Weights of a small image classifier: 15000 steps, 9.8 epochs.
Rows from block 3 of a small image classifier, named by matrix and row number. Rows with one number belong to one channel. Each number is 200 + 20 x the weight over its row's rms, rounded and kept within 0 to 999. All counts start at 0.
After each channel's rows are labels from the 100 images, of 14976, where the channel reaches its highest value: "responds to" is what is common among them. Only what is clearly more common there than usual is listed. The data: rendered solids tumbling over patterned floors. In brackets: how many of the 100.
# convs1: grouped (16 groups) 3x3 conv (model.blocks.3.convs.1.weight, 192x12x3x3), inputs within the group 0-11, a 3x3 kernel for each
# convs2: expand pointwise conv (model.blocks.3.convs.2.weight, 384x192x1x1, transposed), outputs 0-191

convs1.62,207,172,203,186,219,194,167,262,231,167,197,216,195,210,170,193,270,184,184,184,194,199,201,167,205,182,190,201,189,202,194,203,198,202,183,214,214,198,224,205,212,199,192,241,200,213,192,227,194,159,207,186,226,226,187,189,175,182,221,169,224,232,186,223,194,203,208,169,189,182,218,197,184,189,177,207,219,183,214,194,175,208,202,215,197,210,203,218,239,203,206,201,203,202,204,146,234,175,164,196,193,203,203,178,191,182,210,205
convs2.62,181,185,217,188,205,196,175,193,193,157,157,183,217,187,196,194,215,169,202,212,225,203,177,209,208,149,181,207,204,226,184,199,194,230,165,207,198,185,175,174,200,226,151,216,188,196,190,209,170,197,205,208,180,218,191,158,232,189,163,233,191,184,220,183,148,212,203,213,199,212,200,239,228,201,164,184,190,177,200,192,190,203,225,166,186,204,212,181,169,205,205,221,214,228,195,210,175,194,185,174,196,173,232,227,231,197,158,208,178,152,195,190,186,171,200,209,199,179,187,171,186,185,182,197,201,211,185,227,174,233,195,176,197,167,194,200,163,204,175,211,235,181,172,224,210,187,162,175,177,209,168,165,241,216,197,165,179,222,229,184,169,145,200,211,179,212,219,192,212,176,156,191,225,203,215,207,191,190,232,206,190,195,182,173,180,203,185,200,166,181,222,214
responds to: torus (57); largest object: torus (47)

convs1.160,223,237,183,188,197,178,199,236,208,216,197,166,189,182,177,187,215,203,195,199,173,210,218,213,172,158,195,207,211,205,206,208,204,202,205,206,213,184,185,250,196,221,173,192,223,214,219,169,168,214,176,193,223,179,221,215,173,190,195,194,185,210,211,185,213,229,186,194,170,213,226,168,196,172,213,223,215,196,213,183,180,207,183,207,183,219,169,201,208,199,201,183,173,236,175,246,184,197,233,235,173,181,224,179,203,173,217,230
convs2.160,195,172,196,158,229,223,192,228,211,171,189,200,216,203,220,193,240,225,177,194,229,185,180,207,162,153,197,211,195,220,220,224,189,236,171,157,182,164,162,210,216,217,192,193,206,218,212,212,199,203,213,207,191,210,223,190,234,207,175,243,226,176,177,204,212,215,188,213,195,223,225,193,230,198,138,125,174,231,204,196,222,197,189,177,213,205,176,195,168,184,194,178,207,210,174,223,188,202,192,203,189,185,226,200,204,215,145,216,189,206,190,208,212,175,195,196,197,158,193,147,217,172,204,203,191,228,203,214,202,224,202,208,175,192,212,168,211,203,196,220,202,174,175,195,227,218,189,171,220,204,183,195,170,215,224,192,200,217,176,236,205,181,205,192,216,197,218,189,209,209,183,188,199,242,223,213,195,223,176,235,212,205,156,171,203,187,186,191,202,197,204,205
responds to: torus (31); dome (25)

convs1.110,226,224,221,199,183,179,188,185,170,220,228,211,196,169,182,161,179,172,169,173,191,190,226,202,196,222,227,191,190,202,197,206,219,201,197,199,223,212,208,199,179,179,193,167,158,212,209,230,181,175,184,207,210,171,206,181,217,202,189,194,189,158,192,205,220,237,203,230,204,199,214,195,214,213,213,186,171,189,183,175,176,162,158,170,189,225,216,198,229,233,208,208,208,198,186,196,178,193,173,225,220,211,199,173,185,177,171,171
convs2.110,225,173,189,171,179,199,192,168,203,201,195,197,194,183,191,198,207,168,197,221,190,185,201,181,220,181,186,183,194,163,221,167,192,211,180,228,177,211,207,197,211,208,196,225,231,222,213,213,190,208,184,161,202,200,203,226,207,178,209,219,183,201,215,205,186,202,208,192,226,200,205,191,194,166,222,186,210,206,198,180,174,213,227,161,189,210,187,192,139,176,199,199,222,231,239,154,197,198,201,215,207,205,174,218,181,237,212,215,192,207,204,153,212,204,200,206,221,164,202,202,143,196,230,230,172,198,175,163,214,188,168,183,193,196,211,195,187,166,182,203,194,210,196,210,192,195,209,208,177,183,193,189,210,195,199,215,203,182,189,196,171,213,193,180,225,223,199,191,187,167,195,214,189,183,161,186,199,235,185,206,200,213,201,208,182,225,214,190,231,189,144,198
responds to: orange object (59); green object (54); count: four (49); its colour: orange (33)

convs1.59,215,201,173,166,198,172,196,214,235,172,181,179,188,215,189,195,245,204,164,202,217,179,194,191,204,162,202,200,212,198,183,205,200,209,207,215,188,206,181,210,198,189,191,174,192,172,177,180,177,199,176,203,238,191,194,176,183,195,203,186,186,235,185,176,179,173,171,208,157,204,244,195,229,230,251,213,205,213,199,212,229,194,190,202,178,202,188,196,229,187,192,206,199,194,184,192,179,173,200,183,182,178,186,207,154,177,238,179
convs2.59,195,213,213,196,199,154,160,213,181,210,231,199,207,184,194,220,199,213,181,211,179,180,203,198,181,205,168,190,192,221,192,204,187,206,179,223,199,271,240,226,197,208,206,219,204,180,156,235,227,185,151,200,223,211,179,211,230,194,197,205,201,173,202,189,177,199,186,186,226,199,157,190,200,229,220,196,211,198,198,180,178,213,192,165,180,222,210,162,231,189,195,198,206,215,187,146,202,198,202,183,210,175,201,231,193,183,214,205,219,224,141,203,201,194,188,193,192,199,144,195,218,199,208,220,190,196,179,214,141,241,194,205,207,230,228,207,189,174,192,174,219,214,175,189,172,206,208,200,204,205,177,191,204,194,188,171,206,194,199,189,175,173,215,225,195,183,186,134,213,205,181,210,195,163,179,184,152,203,202,205,183,222,178,194,195,180,187,225,189,185,216,206
responds to: orange object (55); brown object (51)

convs1.63,208,195,212,213,214,189,205,229,225,195,207,213,176,232,175,218,224,184,156,199,186,152,211,180,194,178,229,221,168,184,209,183,194,182,194,194,190,248,213,184,227,183,207,204,206,192,240,180,213,186,201,188,184,212,195,145,194,186,216,215,246,230,216,201,204,163,208,204,176,195,190,199,191,151,211,202,218,201,214,217,208,198,202,217,224,224,212,216,204,192,171,186,215,175,211,189,208,191,193,214,221,155,194,200,158,199,192,199
convs2.63,180,184,209,159,209,218,214,169,227,208,168,209,202,184,174,182,250,163,182,213,231,181,178,186,203,148,227,194,200,236,207,209,195,225,181,210,175,160,190,167,204,207,176,208,203,204,186,212,191,182,186,182,217,213,225,211,221,196,183,226,197,181,199,200,211,216,177,207,183,233,221,183,237,201,174,173,168,216,210,198,174,190,205,156,178,201,180,169,174,201,208,163,205,214,194,217,194,208,187,179,186,193,222,194,220,212,138,216,142,181,188,201,205,168,201,179,199,185,190,141,171,187,186,189,208,196,209,176,188,213,229,198,205,209,185,187,208,185,172,226,211,194,187,201,222,204,197,173,184,172,198,180,192,195,217,173,212,209,176,217,203,192,166,189,205,195,203,165,190,159,163,207,198,209,212,207,224,204,203,213,203,194,183,177,191,193,164,171,181,193,230,182
responds to: torus (68); largest object: torus (51); orange object (40); its colour: orange (25)

convs1.21,224,212,221,197,192,216,200,224,232,185,170,169,209,214,171,196,211,179,198,219,199,232,177,234,200,200,210,217,226,221,218,225,219,234,222,193,206,227,194,220,190,222,222,232,236,204,175,181,185,182,172,201,186,213,210,211,212,214,162,222,205,197,202,204,204,197,220,192,229,229,233,224,174,155,183,190,213,195,173,156,177,172,195,190,192,220,189,195,201,189,203,226,209,219,242,231,225,223,223,203,196,186,211,208,201,193,172,188
convs2.21,154,217,207,187,198,169,191,220,209,183,189,176,191,194,236,215,201,217,185,181,216,216,160,218,192,208,184,197,181,194,230,195,169,198,171,185,184,193,226,149,183,200,184,205,216,180,218,197,199,203,202,169,186,200,232,183,197,209,188,185,183,191,202,202,202,181,215,214,199,160,194,195,172,196,182,202,216,215,171,190,205,209,194,179,229,184,180,222,150,205,167,224,205,188,221,189,236,182,162,147,184,172,191,196,202,195,231,242,156,217,154,182,190,200,223,187,176,191,183,174,210,208,203,182,184,219,182,240,199,206,205,175,213,193,251,207,200,210,181,191,191,193,195,184,177,216,207,201,184,175,161,170,214,208,197,202,184,196,176,228,194,191,193,201,196,221,172,190,160,173,188,140,181,198,178,205,197,179,207,200,208,178,213,196,213,213,213,201,181,218,193,189
responds to: torus (28)

convs1.40,174,147,152,193,193,176,211,214,202,224,237,231,170,197,220,189,218,200,202,214,232,181,185,222,204,209,213,196,204,211,187,195,205,188,225,220,189,196,182,215,200,200,213,203,225,194,176,218,205,178,209,226,187,195,229,246,231,179,194,226,179,218,205,179,216,224,190,188,224,219,224,222,213,203,210,207,219,248,188,200,215,190,175,178,206,215,176,198,207,156,191,219,221,191,199,208,197,200,215,164,151,181,182,174,187,224,197,204
convs2.40,209,204,173,202,205,204,187,206,226,201,188,182,204,218,235,154,181,196,180,194,231,232,169,214,165,200,204,222,193,216,195,211,158,221,185,171,183,188,208,176,194,203,204,186,209,226,250,190,190,204,219,168,218,195,218,168,179,180,177,222,222,160,168,213,203,222,178,185,209,174,238,229,173,201,187,177,216,188,211,200,219,209,193,193,194,204,184,215,207,184,152,249,162,213,209,199,209,205,183,223,214,199,204,198,232,233,188,233,198,199,231,209,188,215,236,216,187,175,207,174,206,201,201,196,182,205,169,224,210,212,215,184,205,199,226,186,193,224,206,196,189,195,192,213,196,178,206,222,191,164,192,191,187,243,191,190,185,188,208,222,195,222,195,206,207,223,212,179,191,163,219,160,163,233,206,243,212,183,168,223,170,147,177,183,206,204,193,166,208,178,177,180
responds to: torus (30); capsule (29); chain link (25)

convs1.45,199,211,191,224,189,211,202,199,204,209,225,210,174,224,190,212,197,200,215,196,208,166,230,181,205,198,181,196,185,188,172,237,156,185,186,171,183,197,204,182,229,190,189,182,199,225,177,218,221,149,211,195,181,200,212,207,191,167,221,184,208,193,203,175,192,209,179,223,181,201,203,200,219,185,231,203,110,211,202,176,195,203,228,210,212,170,209,194,221,186,168,201,199,158,243,191,194,187,180,185,179,202,196,194,219,207,187,204
convs2.45,203,206,198,192,212,216,201,191,201,204,188,198,184,228,201,201,188,227,209,195,231,170,214,164,184,184,196,195,212,225,222,203,186,245,195,189,183,149,174,206,233,224,181,192,156,205,185,193,192,221,196,183,188,179,200,205,245,195,194,229,199,172,184,190,223,184,174,191,187,202,199,203,221,226,126,186,155,198,207,167,228,190,197,209,173,191,202,178,190,254,190,209,261,220,157,213,158,165,208,210,193,204,202,195,216,205,179,188,201,174,189,239,198,174,177,178,212,176,196,206,188,216,213,193,196,238,197,188,193,199,211,177,223,210,175,187,225,208,205,203,210,183,194,204,209,204,154,174,212,196,216,195,160,202,195,256,204,220,177,193,202,181,151,221,245,192,202,185,254,193,183,197,193,202,191,222,233,201,177,189,190,202,186,187,201,168,182,198,234,211,220,206
responds to: torus (70); largest object: torus (53)

convs1.39,186,245,194,181,210,220,202,220,202,221,217,174,201,208,154,212,184,175,185,222,212,188,193,184,180,178,182,207,197,196,217,195,199,186,193,200,198,194,206,235,220,184,201,192,179,210,234,187,191,195,202,209,196,197,234,211,149,213,197,141,212,184,173,209,206,223,194,199,211,198,205,195,206,150,160,228,209,190,216,208,197,200,168,188,211,225,201,209,210,202,200,242,228,181,191,203,169,182,200,182,232,230,164,208,245,183,225,209
convs2.39,206,219,254,187,241,215,205,182,211,200,203,203,170,178,205,171,210,219,206,232,215,203,212,173,202,195,190,199,207,227,174,194,204,209,203,222,181,190,217,192,235,200,221,210,241,222,144,194,217,193,196,201,244,211,196,207,197,184,208,229,231,217,210,207,210,212,199,203,207,222,249,226,194,184,188,185,195,225,216,187,204,198,186,199,204,189,166,227,178,182,209,180,201,206,179,219,223,176,217,197,120,197,186,183,230,203,208,189,209,209,164,234,211,174,212,202,186,201,195,183,206,195,180,194,178,183,196,197,199,205,214,219,187,192,170,180,193,197,203,209,190,202,175,228,217,221,194,174,181,200,185,187,178,206,195,183,218,193,153,252,218,241,196,188,220,213,203,193,212,205,183,205,188,212,188,215,237,208,168,236,179,191,202,197,193,195,193,152,194,177,242,202
responds to: torus (33)

convs1.173,207,214,205,172,204,213,179,189,212,227,194,146,187,201,217,201,192,241,198,190,239,224,170,177,199,179,198,193,233,249,191,197,221,187,216,200,219,168,149,219,222,205,200,179,206,213,185,175,217,230,171,202,204,217,197,165,178,228,216,183,201,202,216,181,192,209,199,198,172,182,191,212,212,215,219,166,201,237,160,188,223,201,190,186,173,198,199,203,185,194,202,165,185,228,213,189,192,200,207,182,203,185,190,174,222,200,163,189
convs2.173,202,210,194,198,207,199,177,191,133,226,192,215,203,235,188,203,207,197,186,197,212,182,193,219,221,217,161,216,178,214,204,200,184,198,178,172,167,180,173,204,222,232,163,190,205,210,197,198,182,168,223,211,159,182,191,222,168,203,175,204,190,201,174,171,211,191,186,176,184,202,195,174,186,191,185,201,208,173,207,192,219,200,171,181,236,184,167,204,211,197,207,216,230,211,189,191,221,209,213,212,196,181,177,208,216,172,182,166,171,209,174,190,206,193,213,183,148,204,175,184,190,138,228,205,170,227,220,210,188,189,205,214,192,235,211,194,232,190,212,183,203,195,214,195,216,233,228,217,162,214,186,199,229,210,215,201,162,219,216,173,203,238,177,230,175,190,206,211,179,188,242,207,220,192,184,202,186,183,201,213,248,193,219,162,164,202,247,192,226,209,193,180
responds to: purple object (41); spring (30); cube frame (27)